Weights of a small image autoencoder.
Training: 3200 steps, batches of 64.
Rows from block 4 of the encoder of a small image autoencoder, named by matrix and row number. Rows with one number belong to one channel. Each number is 500 + 40 x the weight over its row's rms, rounded and kept within 0 to 999. All counts start at 0. Numbers have three digits each.
Before each channel's rows are labels from the 100 images, of 14976, where the channel reaches its highest value: "peak at" is the part of the image that holds the peak. Only what is clearly more common there than usual is listed. The data: small charts drawn from random numbers.
# convs0: expand 3x3 conv (encoder.blocks.4.convs.0.weight, 480x80x3x3, each kernel summed), inputs 0-79
# convs1: project pointwise conv (encoder.blocks.4.convs.1.weight, 80x480x1x1, transposed), outputs 0-79

peak at: bottom right
convs0.389:471421505419470523525531505515517476465547561411498466504401479507472472497464484497461474532509483481570525497571479467468456484544499488558570536540529493458535553480453469527506481520504492562484589464560610497543517474546518472480496479
convs1.389:479485500559547493488521548435493473574489441465456584518543556481529537489491541514549489538516495539529466526485556484496448462455532550531474600554464448458511578550454472529548497487484513529500502446463444494548403544545508553499498504

peak at: centre
convs0.201:546518571451579492500504510480463477466511426454485450545490440513531484513440504508512538499481516501493519416419426541491504538574449476568534478518509504509514493451507475566513479436519475458599483531593516541560531455526520451502493500
convs1.201:508449399477507477453558559451474487605445528556530579525518510498409490494544575460525564516581473512501522517466479427525506503478481476444456515445533503497477528517508525498500534469474555501486529495600499510485497452457531475473503497

peak at: bottom left
convs0.193:526502446483494455479477495475508522514523553564484515527565481459459501481460487434525472489468475427481536526516442481409430463500504534536478535555496544528519498406385545450452464472479476514508453445448496493576486491463488546447437483
convs1.193:454509542528547528503482479475468558483520507476439520467419413510555570496453491566444436475453519540477468502487504560522535533499499480474474439459411521477471507548557436556522547534548521518504520514587467521419477514473515555503532522

peak at: bottom centre; bottom right
convs0.439:463501569531479513482523435534492551455489451495540450489512497543535458528471532512584465497539596472477541494514488533580461508479463508514548486524468451495513491503537467515553399505523501401578523535542518471491483510456569527574436476
convs1.439:519512511497449474487571446547470480546497531527493533601537558463506488541523481502445543528576430486505456468482536448475553526503492482527400474507525500544493483471490506516479472529479504586371532475464526549531490485473465522423525540

peak at: bottom right
convs0.22:542537583500527430494494513439497519425436526490526484463532541464597515544462380493452504490518462519435540539502456481530510513495518455423548521442499474532454537501519503521550516483494505578503448468512474502502524428497493428522458525
convs1.22:459429415532480514493500504475466498513549470492488486488488512487497544544476609522541532513513480487477522498442462501509454442528515551531469515511503524449588480452486438451502550501497549491452474559401582466495521548519570519479571571

peak at: centre
convs0.47:517515532439473444495498496533560520456493526578474515479568451464490480491460500405522559434580487408482517521480486492496542521561554530578480492475519524437500540508531446448576456508475466515553498530465536522521464491558505468468527431
convs1.47:475448589576450455499513473496371449495470435516502500536454548537501525518529487545517499520475559522494535512426537469497509542503498501502492572547454464498467481517532499550474559536512582534509530521558488491529519527470483549540400454

peak at: centre
convs0.137:536492541490486498500447532450469490453475589474421513463532530496493516490491493526537475485507415498481488457489493514494545481451521494442543516499561486536474513433449491443518424469438481504549484431457597428481538502514457475400474571
convs1.137:541455456480547539519532507506503466520448482483556484386490466496464491515424470421510463430537464415439486575427521513537450555463510496472472483459484430516482488555420526490466508483542471536536544476481490525545495544511441481475512467

peak at: centre
convs0.281:475494447502497484462571490546486533511522394451440495476555426455477534446502479541528402534470473513471466464484449453489466472499457516481519528451528466553498463469390514462490525513536511440505541427460493460543505456481511432448512488
convs1.281:508521504529498546496478461405525523537475544428485540505523544567508528491549517452446489504508570538520489514458480575541482535500508474529548512465405590507473528557479549478568495507478467484453524533555568540511476552479492451581517433

peak at: top centre
convs0.255:505498551492542478519532481486482484436530555522439456496454498494537528493435521540509582528420515540471526477405533465519536516457515450461537432491611556547503521481531558443516512440469552478494569481471504507494526411496528478485464529
convs1.255:504484480479555452504502454444544488516451544550466484513506478524461469497506543464485439502557505441442549556550530477471417512425469507500468614436532440434540524506432464553467478523485528490459540456458479543546509551479543516523547506

peak at: middle left; top left
convs0.448:512513514482478512450462517413493585507524542505491472535514496469487555522403453527494501467446478462512556466545463506497499491484465584609430440512499613459506530455550543563491474551471499554497497525542508507549468476503528461532500484
convs1.448:459474540586562545517495550515434464477454474511474575527483520490452452483512531477555566522596482553502533507512491491531513517552483521519536501567480447413499510463473505494496545456467473495516537463552582416480526585491491532503524444

peak at: top left; middle left
convs0.204:485472477464528583498555504529474436500476449480484543446499495590562513535512488506537540381489411474474497545528558542509423423450466487458481501568455538484562501478499527470454461494544459490514517524523523451460523529517458531514456508
convs1.204:423564460465566518543429559482481457468451540501457449480461495493493497554493450500554533505428446513476538507542461608521538489569481487505441570497501475463484506498461535483516501441482490538521564450531458500484502465522521464472486400

peak at: bottom centre; bottom left
convs0.2:536488520560547509469517474524444502444458408492515544514537461434507475492508508459498455486494452519439527515546483465509481396435503494496516570552455527525527498509509526498498462489416478484439473446398458445522496566473441502502422478
convs1.2:456535514487464482554532434497479531467509592445455522479466447529443369511484475511478455487477496503434510461504459460482515547487517463531451553456550498523484457493495487542535581477468505583505507519614438520519499525495549507527510522

peak at: bottom right
convs0.230:487503495452489520530482534425507523513612516498527454464599537499420495536419593504471470526452484472499513498508478547487446499537501531462478466523543549491503483472532514522430483532474465495501476470519530493439566551580531538594519528
convs1.230:487471524467487473443475538464444500558509513532450485547504493421521521478533447534537600506446462404468504495514475570434547484525448489459502567495539423467479491449494511484497470447494428431529478489464449458577467494529521506448511479

peak at: middle left; top left
convs0.272:465467514515522499498529572552490472500573452472461492465491508555478460494450584521479506512490506420489496495553579580510458442447493533543601439541469464419535527495518586537465501523508470525457484464545538534516515481468531469504513438
convs1.272:500448553496394564508481439481524493529458500477518454520512543536464494493573521551582586509532471443471459529510487438476525490495517477443504543416532488474459589569511558513467528511563496572479517512533506485458493533535464465506529524

peak at: bottom centre; bottom right
convs0.345:524399488480560465483527458489512533481503447484440480478501537464581513444482467470497437510521481547505506530579554490556572499525532502426598548508552525513519548493516478467551475500449499473483498490553413534487511516497501587471543446
convs1.345:564578548445491468480480528492439435474512502544500487503426485546475552409455492448487475514545548493528511490473428449445469484489473517557473537476434474473464393519496518450468538473457549495468559513480573480515492558478506476440503499

peak at: top right
convs0.472:473520499500508482446513553481468503533490508471506487479582543563424462491452564522439493479502578492539450513592501505512418551529525632521471472522506481533561513437487487502434455520540526488518473487546520485462545506486497531582461493
convs1.472:480421502495530498459467548533545495468482451541496496545518497507518479504559506519529553507528427477455504562516533459496435452476392452574581489496528378448542478515455457504537511454497514475503483497481484417497430498527512467469544473

peak at: bottom left
convs0.256:497512467489427491484498544526499553507522552470546522524576494592479490529465508453489545549484469434412468469545457510541509539428482427480452458549480526473524427520490525479518597475553483569498526472528524456531496543507485484415474524
convs1.256:483408503497556458528527521547446480510438540459514427444493495525510527518512495475494501481480464539568520491462573546504528391536539418484483522530491444536463437457512556494486496456554488402525501541494489558504501462555499540489431488

peak at: bottom left
convs0.172:533438547484417466505555499497602592504511518432569516541529482505571537524469431472453497513542504526497447488477516508495481506511468532513517477454527456539508483481497532514491462481503518449417567540453529519511488499446555563583463565
convs1.172:512498462445545494480440488414511545542470465592464482514479492485507505465586495504554540478555500519553416457544484441532567551432452502517566584474542484477481518528427526456490466479464444517534450476471464496542473504521506464485523470

peak at: bottom left
convs0.116:460457523513482454488535607484511500509465502490484497450569469503516610507520518480548483515538535535498512517527615481557459505467485504461491518471511574552497507470494503512439533607541557547535469482539501499502425493463541521559521565
convs1.116:559530521501506481544438475498439462473526480538573465516544502522447508451543479473546483513447554518546524559559546500502466493458499536470561524623486423514509502488537559458439495439463507449558526500535521552509532552545448481520530549

peak at: centre
convs0.205:507531484476512464481545505513459474506579528470443469550480486564567396525517569541469426514505530479441487488482558481574492467522414426454543445496481462513515451533504498540428505469455513439443529468506542550501450534468515478514494522
convs1.205:504509481536554543432408416498530516523557509469469486494501594516439493519481550403522508555490510499529535482568518511440507540490511541544458462489431451571501549531522540525555541504533402441509492507528468489512476450486521505461497499

peak at: top centre; top left
convs0.446:453456513415492535514473502508539491509499498466435554422480508490497568489394516501524485489523493493514451480495506530535570575479535510478476592544530533545450539437517552491490516503486528574509482532443571449421481433458480468489547485
convs1.446:508561483423490579505508557428464577496478417433516518513494505457505503462546530476547505517523544502526485444545520485455507503525525459492489477524470474503486517423539514476532492534516570595573414512474518477553525462533540560537440532

peak at: bottom left
convs0.74:469519597437512491478551464516487555460495524530556481511533436476511482578527510535594515523506510565501536474467506472480464532486525566517524555588556500476493511512533527529519527523388471486571559578570496546511499473476496494531482523
convs1.74:436465464524448483410500508473475564531502529508532495490418526488502498539530492431462466475560517512456434532482473423462541544511532463493509478500516449474466461511473402453484609436520462455491500577493489515453484563521478499439479502

peak at: bottom left
convs0.449:507509445473532545534523485519542479459531463460494492475528603536487581513520526545555585511444515526511582521532512524557570499491523544456455533484455482468492561525558498496547475488473445428558495561545480489431522510479422477528454506
convs1.449:513557494568468549447529540583449504499500468468538514489502502464611491518499447485406490509532482547532452497460506469582505481564532480503507524546501579529559531489531439509469531500459462438477450498521538561524506584519454533533509526

peak at: middle right
convs0.5:491553449484504566520498499476570507521497544438538486544470501554538497541538434469544480455523499481580521481483515538456508434539516501492441492506531471530519454515511506500584612555476528507497502425486512503535507507498571474624442526
convs1.5:527501493450457409507516450481466545478504543508476455540495446511485466419501517488518524528514416513526402529531450525469480498454569494522500556437478472489535589500531468538516504586529433506433423559491516488524532514528556494545509525

peak at: centre
convs0.123:508572514491478495483545461558524542531540467479485531502548461493419507520466561432446498555441470507485541529466485504544512433494517593490472435434461535472499567542492461445480440474546476469436472510483496581469449521529471574470494470
convs1.123:558485469514521489559436483471481440556464580493526521514470478480548438520468517545505508463481499493456466451521502515460457532499475445486443538507431419446490539531474593478549486494452523528456515501563463412549493502529494478487611479

peak at: bottom left
convs0.29:593498467471508486510503543524531566573551567449432488533510527538450570470508523483505526446454436505540457442555485467555461478563493444553502523544526557556513478552520435542484515531507539470479457523546577553501527509501475539474508479
convs1.29:511518472478581449477522544442517431493472534498498550467492467501472492449521546512484506526486448477446583476460504545501492520546442560499422542506508467441510500454455433435477516515513442529474484473471478421598417498534505490449562531

peak at: middle left; bottom left
convs0.227:510517446538540444512526489483518497443561480549518516593488451440460541518485493442440516521492502512468523455424456527417538533429467510446611455482548497528546485525552505514517533457493477479479522458477505542485526446513556502541478585
convs1.227:413392539404500518489526479482510462509494581495487471496473482476469437474540527490534531526495511460548472502503534466514501502487508520537544506557538490410464508469464486427492511471530554468509497502444432502538474488446533513405602460

peak at: centre
convs0.109:488489491532438503465474522545478495547484469441468508517557549487533489522496470394516503509566398522452549567459482494531492509469498496481469465459474508437472517478446458517538451481532465508488421484552440524502554515494588435488413449
convs1.109:527409496526509568542496536496559449538479503567500433540470468524561528486536439532490516506480547513633433519521502485438460453534484560469527508560549520494473436550505556512496574531508541516485525509454504536475457538494492542482546491

peak at: middle left
convs0.127:444529534481443460501513486516503463478415355473496531443478523495461473539509529523500527543519486480482518533500545553493474502499479500485541432499470445485498503483508487491533499481442480484423424458453388582458456456476513486484473571
convs1.127:502493496557497525535555544461569507595533516461490473513443549523506533460525504448486438481531458440486431452425470396474509475504471544522529511554575503501519492534519482487506483485445537492533609496491542445545511555461538545484531505

peak at: bottom left
convs0.111:493442491528520432478465446472452520493489506497463544496490564478506631538473529503502461500524467450468483525409469484494504477521436490491505536505497481589536450551496468501496523611455514484561466465492517533526444457494507568571562487
convs1.111:492458515447497449490448475479484510553567450529476504550478449441494517488592479472446484529478530484507544493629502545453464514439496520469526537473449538472477511523497495502465489427472449518524556485529460578549549515565570535476555484

peak at: centre
convs0.362:492504500481505519524547496491559532586535475409490555529574532485454571517452478525482519475462543489511509499515530493480517509564511525534459534467572559524484452555480475498569515467445484498509492543575580412487432438511472566462464488
convs1.362:497445493534507441478465507494428445577480478534516425501480504500510495554539522484461477557537535520532477462447428500456472519476503514504463532568382413465495527537477518541474475501519525500452433480523547453466571582460535480525545496

peak at: top left
convs0.332:438484550492486478559490549463547477579564537433458518519506492557484475543529517506509503560471474508541462486448430455544540510519547516548528441418487473429552528454436468511447470500523528393453455487502537520475548472484537466473498519
convs1.332:596532532492457512509486541490518512427518456522551509496464445497539470527427514485489443517536592524482500504555586632471461477515452504526493523561551488550500519497529571526495478546528491501490493505558500468511546519479495605479521520

peak at: top right
convs0.284:502490511478412540528402498526508554513553509504481506520500479480460528484548497588565553491479451463459470463496584541511526523550433532496516546496503553464491490515508520518558533434525467542493495468524566484528480485445504613490405472
convs1.284:473505409523512493447518540512499515463449515498492443442486493457536437483536542522547475536569549490501566596488592478520458395511530529438487470477479488516540436512519570534486528548521515436513528519486562485539504523523502448548516455

peak at: centre
convs0.266:542537529515506487500503473448528505493505422522533433535465473483536423503548446469449532529449442515482487530509426500497558494509472457500468520447510504467458470462520524430534533516600565465494524416495463462483551611501512473473540433
convs1.266:505540510554504474464496570516484480573428618489451572471512544563469480497485448520538491413476536545519561478480467544495528505503442471547454468472531508533568468543418484446503458501438479483487501532561448495544515490490458527499463493

peak at: bottom left
convs0.144:507478497526500534483508478522414481463541507461480513459540454430434451461482569483536512506557469550458454528542487488455470561526502481418452516514524533551464485488466599563489500471535569488496549467479511491517527624452525510489506559
convs1.144:480525530479511499466482461410484504537480493445500492581524558544545556565489475548492489478495536495551456483506434536460514490461439438534524466469492484483481547504532443450498456466499424435514566528606529477569547452504481490447467451

peak at: top right
convs0.478:473436521435523497597548576447436459467484522493460423531503507461481491471612503522516483598514502515539520494517494523553519528504511536446514551526455537488456471499534417434498513487502473530536523485550575491517452482460495445518462511
convs1.478:538555455551454439507539465484454513495474533470535483499505555467374563504518513526494505483504518552559441509521446489530510423478515551483543544553490468551537519556441475503492460453502549610546485494480535568487528457550512488522517464

peak at: centre
convs0.83:594514508407485484553510448450537485498498474464507500485534508556553486515420471457485532489476534532452513473355462520497462558542489517549473548517513481496487517524581548499557512466533486529554542456557520470506538500534459502515532435
convs1.83:482496479474462489510498479513490509595508586536484492500533537493419454492520568523483513555488520596581547580535516507507463465456452493444540509498543512473472521533483454443454551479520540527588495474536533562511528507480489498501452398

peak at: top right
convs0.46:583574578443494528498479465489467524454508597486488512519487515491474532443474538576491533493548539464418563534487485490537597473525513499479494596478571499458510554492495434482547525506461487476514470434519532558479477483480482489551512521
convs1.46:505509477519486522528493482478538510541412458470494548511466558483493461532520497409490481538578481486609461473590509486518432546529501444582525536493573483510541477460520555474460437490473468455536521557553519495491478526463526516573483465

peak at: bottom right
convs0.79:517515478479529464534480463560559552427553488468454462506485563530516546466571443397456480497475548511477522473481450494459542526581532429527514493530557553446504554500489513473542488466543519507443480436533541525508477561536504543567463498
convs1.79:482584509488445483524481517447497452515509466523516517520462488482489484580458494527443485563518515503541577562418553449500486506465515516472471552509460463458568454516496502472499551578561558442502545527549522444576430503516540540458537483

peak at: middle right; top right
convs0.405:465493467487461449496487534549529538483470521441474525486483521495540564593572523529529538494529488503480499469430477554555432548438466438411502464503525460507522480505467526533422533507460478474576509540448535462456545468441546501521458566
convs1.405:494469537528523431525405473474454429480448554506449546503453428528470396508513511526533449494469483500561515510514474465529493557472487481563485472510480548484495472545533488473578513471523459505465498428552403477520500510472540485415535481

peak at: centre
convs0.142:467514487469475553461533526449534517540430516485552547447473553513560586477507532582492521477547491514505511560538572548578554495441483542468478504516485470527473508439511491451509456455541558532544512516469555464458553447578464455509498532
convs1.142:454530462519527504558474425538566471456405456427497428560515512458456519498520524420493530518547506490434544454464522521528533489540517499491523450533538449509514525510434385495493490513515436525481470511494463524542510546450540486501484428

peak at: middle right
convs0.69:535479543435490565545516454547535462516533525474509509460509492533506508566457569565532490575481471538468578525535471583516510497519489481497446465553494478542463474485495476466502526500587523470493530528552563520432534525496499412515592556
convs1.69:482506529565458502584588461576512447472491497520475520444490513576509513524483528547463437488495516589480522461412568475554493511513491485442512453554500509518536545587532523521569486455451526464542491475486483529519532463462471466538456528

peak at: top right
convs0.44:471500465515471514532495461435551528450468468468540448459520509473453538446488567532468468509477564473538470585469484522579464479566542561490508445507469497475552556518516526463476471515533476546510464386527516485472528571512502477594498549
convs1.44:502505510541516442526462485413511501490490544484482426471575514464476467527574495505588597486477512471530494483520551488509438512400454535441435582517530498500537496473494507487442482512510464513467519496502431464523525432556445495487431501

peak at: top right
convs0.178:526497501519513521508456514491502554495495553527557549518503505451487430437452440484513459488553456485520503464487529481577591513528561603515545502576522508430485504540497516518437512462520461466492481399470493556471493467546548503452420498
convs1.178:508523520533560556552520499506488460548486520462537494437534553499476467471553510492555506565578546537506533480549542445481465531484547506457514516435521541504426468411496553455552519499445480519567514508576535425512486502447521413499533499

peak at: bottom right
convs0.419:501496521456451452472495478466514444430477535466470483485543549486528504430523487476510448492452482455476487555521434446476506444456519561477489503492529518431475507491445492486521420525442384540543478442515584536544522512479437439454518541
convs1.419:502462441532559519582473496418544525555558432458503569518472466507473483497462521554432491457466554528510505536520497533462517446442460481523456484409511526508502527526507446487568502522538595503480444488506528501427439464517513556523484515

peak at: top centre
convs0.246:502502530464484488519502489473487528468490489529477454522509488520513509503482470504484389569567527536525515450507490534566519446499542473415501507568544539530498514555522516557458503558521550523516458400498588506435519528456592495540516589
convs1.246:512513534493435526512515409479549523447532489523530528478573502490452462532476552566530538493470501456553442568514462453480391527509499523540493504478448480555484490401460498527470568494580506487419475507441566540523505513526491480488489488

peak at: top centre
convs0.118:437490442476519565530484443487508513585576515502431497547482540543502526449545463486547548520458569448458480509579516522578489572470542471487450491482497528522511553469576495554450500457520481428532476562509484514496465483534516572488497483
convs1.118:483579501530474456410527523547531451463472556511475512500481405483555465577465550445525544489470442530498560488500520484471580467560494514543494559546465400467456473536456492487533517541462453496469467498547538491510547494489468486463452499

peak at: bottom right
convs0.273:483533517516558483437488544497505500583611558506497522527509464490456519480499497584545482562512452437473492536539534529502496473501510451449542485537496415419454521575499502483549518462487492455415511542491585484466528502468514459549507534
convs1.273:445502502569443546451589467463492475536453496488566500515464493533523475486529579490555570511515520495521512415526577459493548560431464508557443523493595524487536498552430454489510538530515493481476456486493490532581471503496463480477477492

peak at: bottom left; top right
convs0.311:500521482449523414450515520552469484485507501508540525511466576510469495512557479523495500421566519481442547535400504517517518436518521520497564409509487499522555559510427455465485469414463472503517490526502479487589483555528545449495457531
convs1.311:486489541495555498535466417483580477473485462439479496551478583515546525480534517444506514496499494483520472451576568396497523489511477490469501537536463433465492433500527575498494499593510565544444545502509508520446506429509519482550475538

peak at: top centre; top right
convs0.55:480524547482446474472465473496481452502419524508489464526458434433483518486430504539588446484485465417447484510452477466498490468439511563506482506538506567568500483495470468514486472467415533489551429451443564563439528497507529478488489536
convs1.55:534460507526535443515468471561496542468534566516473496546549479515433524499524485569557490529476525550544450437558559452553574506521497508500493496575470468524511525451481503516441555559549473529532461572434552503556519508510435551543514456

peak at: bottom left
convs0.248:469469470468535467547495507524525532504524522521609534463445498562548519540489501484571555500477487541454540515526520470489510503458496528491486519514512424455462432503586501555427555583490508488535526486514529489448486454510561484413509599
convs1.248:552545547575509479494517538502557558424515475387523432452542496476460528483536495476477465531508467556492449497474484458495473470576537499476484469506473579552554448506484459538563536475484470548474511572549469531465485474490454533542450456

peak at: centre
convs0.385:466472545524445475532496498458488513498534503500503450481560552422429489561440514524533501513461435457536530509489446532478400514554468517460480531523463417502510475469489505557479532552578513532500440431521569495484574550507479535543556506
convs1.385:438503499472592478521503472414433485490458555557390474490390479516448441457483479534449491512507514463504515502508563453579536423443485536497469483467478547417507515491536486489477484517495515506493533459450510500517471462508515546476546486

peak at: middle left; top left
convs0.425:523410506514569545504496518511476539533523578561445503552446536579585521545431572573486534499497428506528458509496529491471522492536453498541562539565491508476531530485541435502500507426494485518502462555539555520514539500524539533536522499
convs1.425:499490427521591506497492577538515423479456486506559548507485520472530432523500533456531569505475523480415537452461506439542471574548500501542505522483533473519526482542430505467516537570551434484443531465509453490482500436443484561496475513

peak at: top right
convs0.267:497520535490483524563453576525502501468466566546532510459407571460442508482551485455557556495495472520474451516437515515539494509423476505443514504520531503466495507564464471469451519511471437560499519406502479489589518471516578492553527524
convs1.267:496497464461562448513525426456516515502491553503556519492465487453441462484490470534563485506486429485471473474490469417531521511486517485520461532520546432499503361460474508447444436489458520543460431540473504523546532458483478534518491412

peak at: bottom left
convs0.286:469450518535442467451522477497488520476453495455562577505531514500477605496478471472464428468522446463458513506466459459490467441444471500523563512485483482542531470521553488435499527531457474443473454476485438589543509560531527453469520585
convs1.286:478483509479518527543519512467483372475511529521447493467451521476484422515513498515516539500505512542573491485501601483539428519561491512485535446584490466506504578457471473542469517495544503523460585507520569499511526496423500589456495515

peak at: middle right
convs0.260:504488485498512469499561566535443487497470484568548498558495458485565550524539531515521482556524458495510547559495505509496551499510565490423516602574501520530516540493502512412502497442556456504604507460500555503452499446509459452492521563
convs1.260:430484421469501532533485518600530461446570492580479487495435508494505480600455465442433417490482501471471509439478486463514484542482453448530484444469536480553494471503478513524569486563524565485547514483461456503508508477542542514515525521

peak at: centre
convs0.99:530513545520521532566504610442471509462511476468526481531488461498473491477530547622567504514543565466511567461491475551462525503548439494449500472476526508497468506458545451483532477537504523489504474461597567447443541479444506468539480517
convs1.99:414394518542475460472468479459600480587486506532508577582544532525452510523499453499441452522527506490461506521572537531517535521551461528534551564489488497514547518504482543517493518440511507454565464520536478523560493492558535478509499490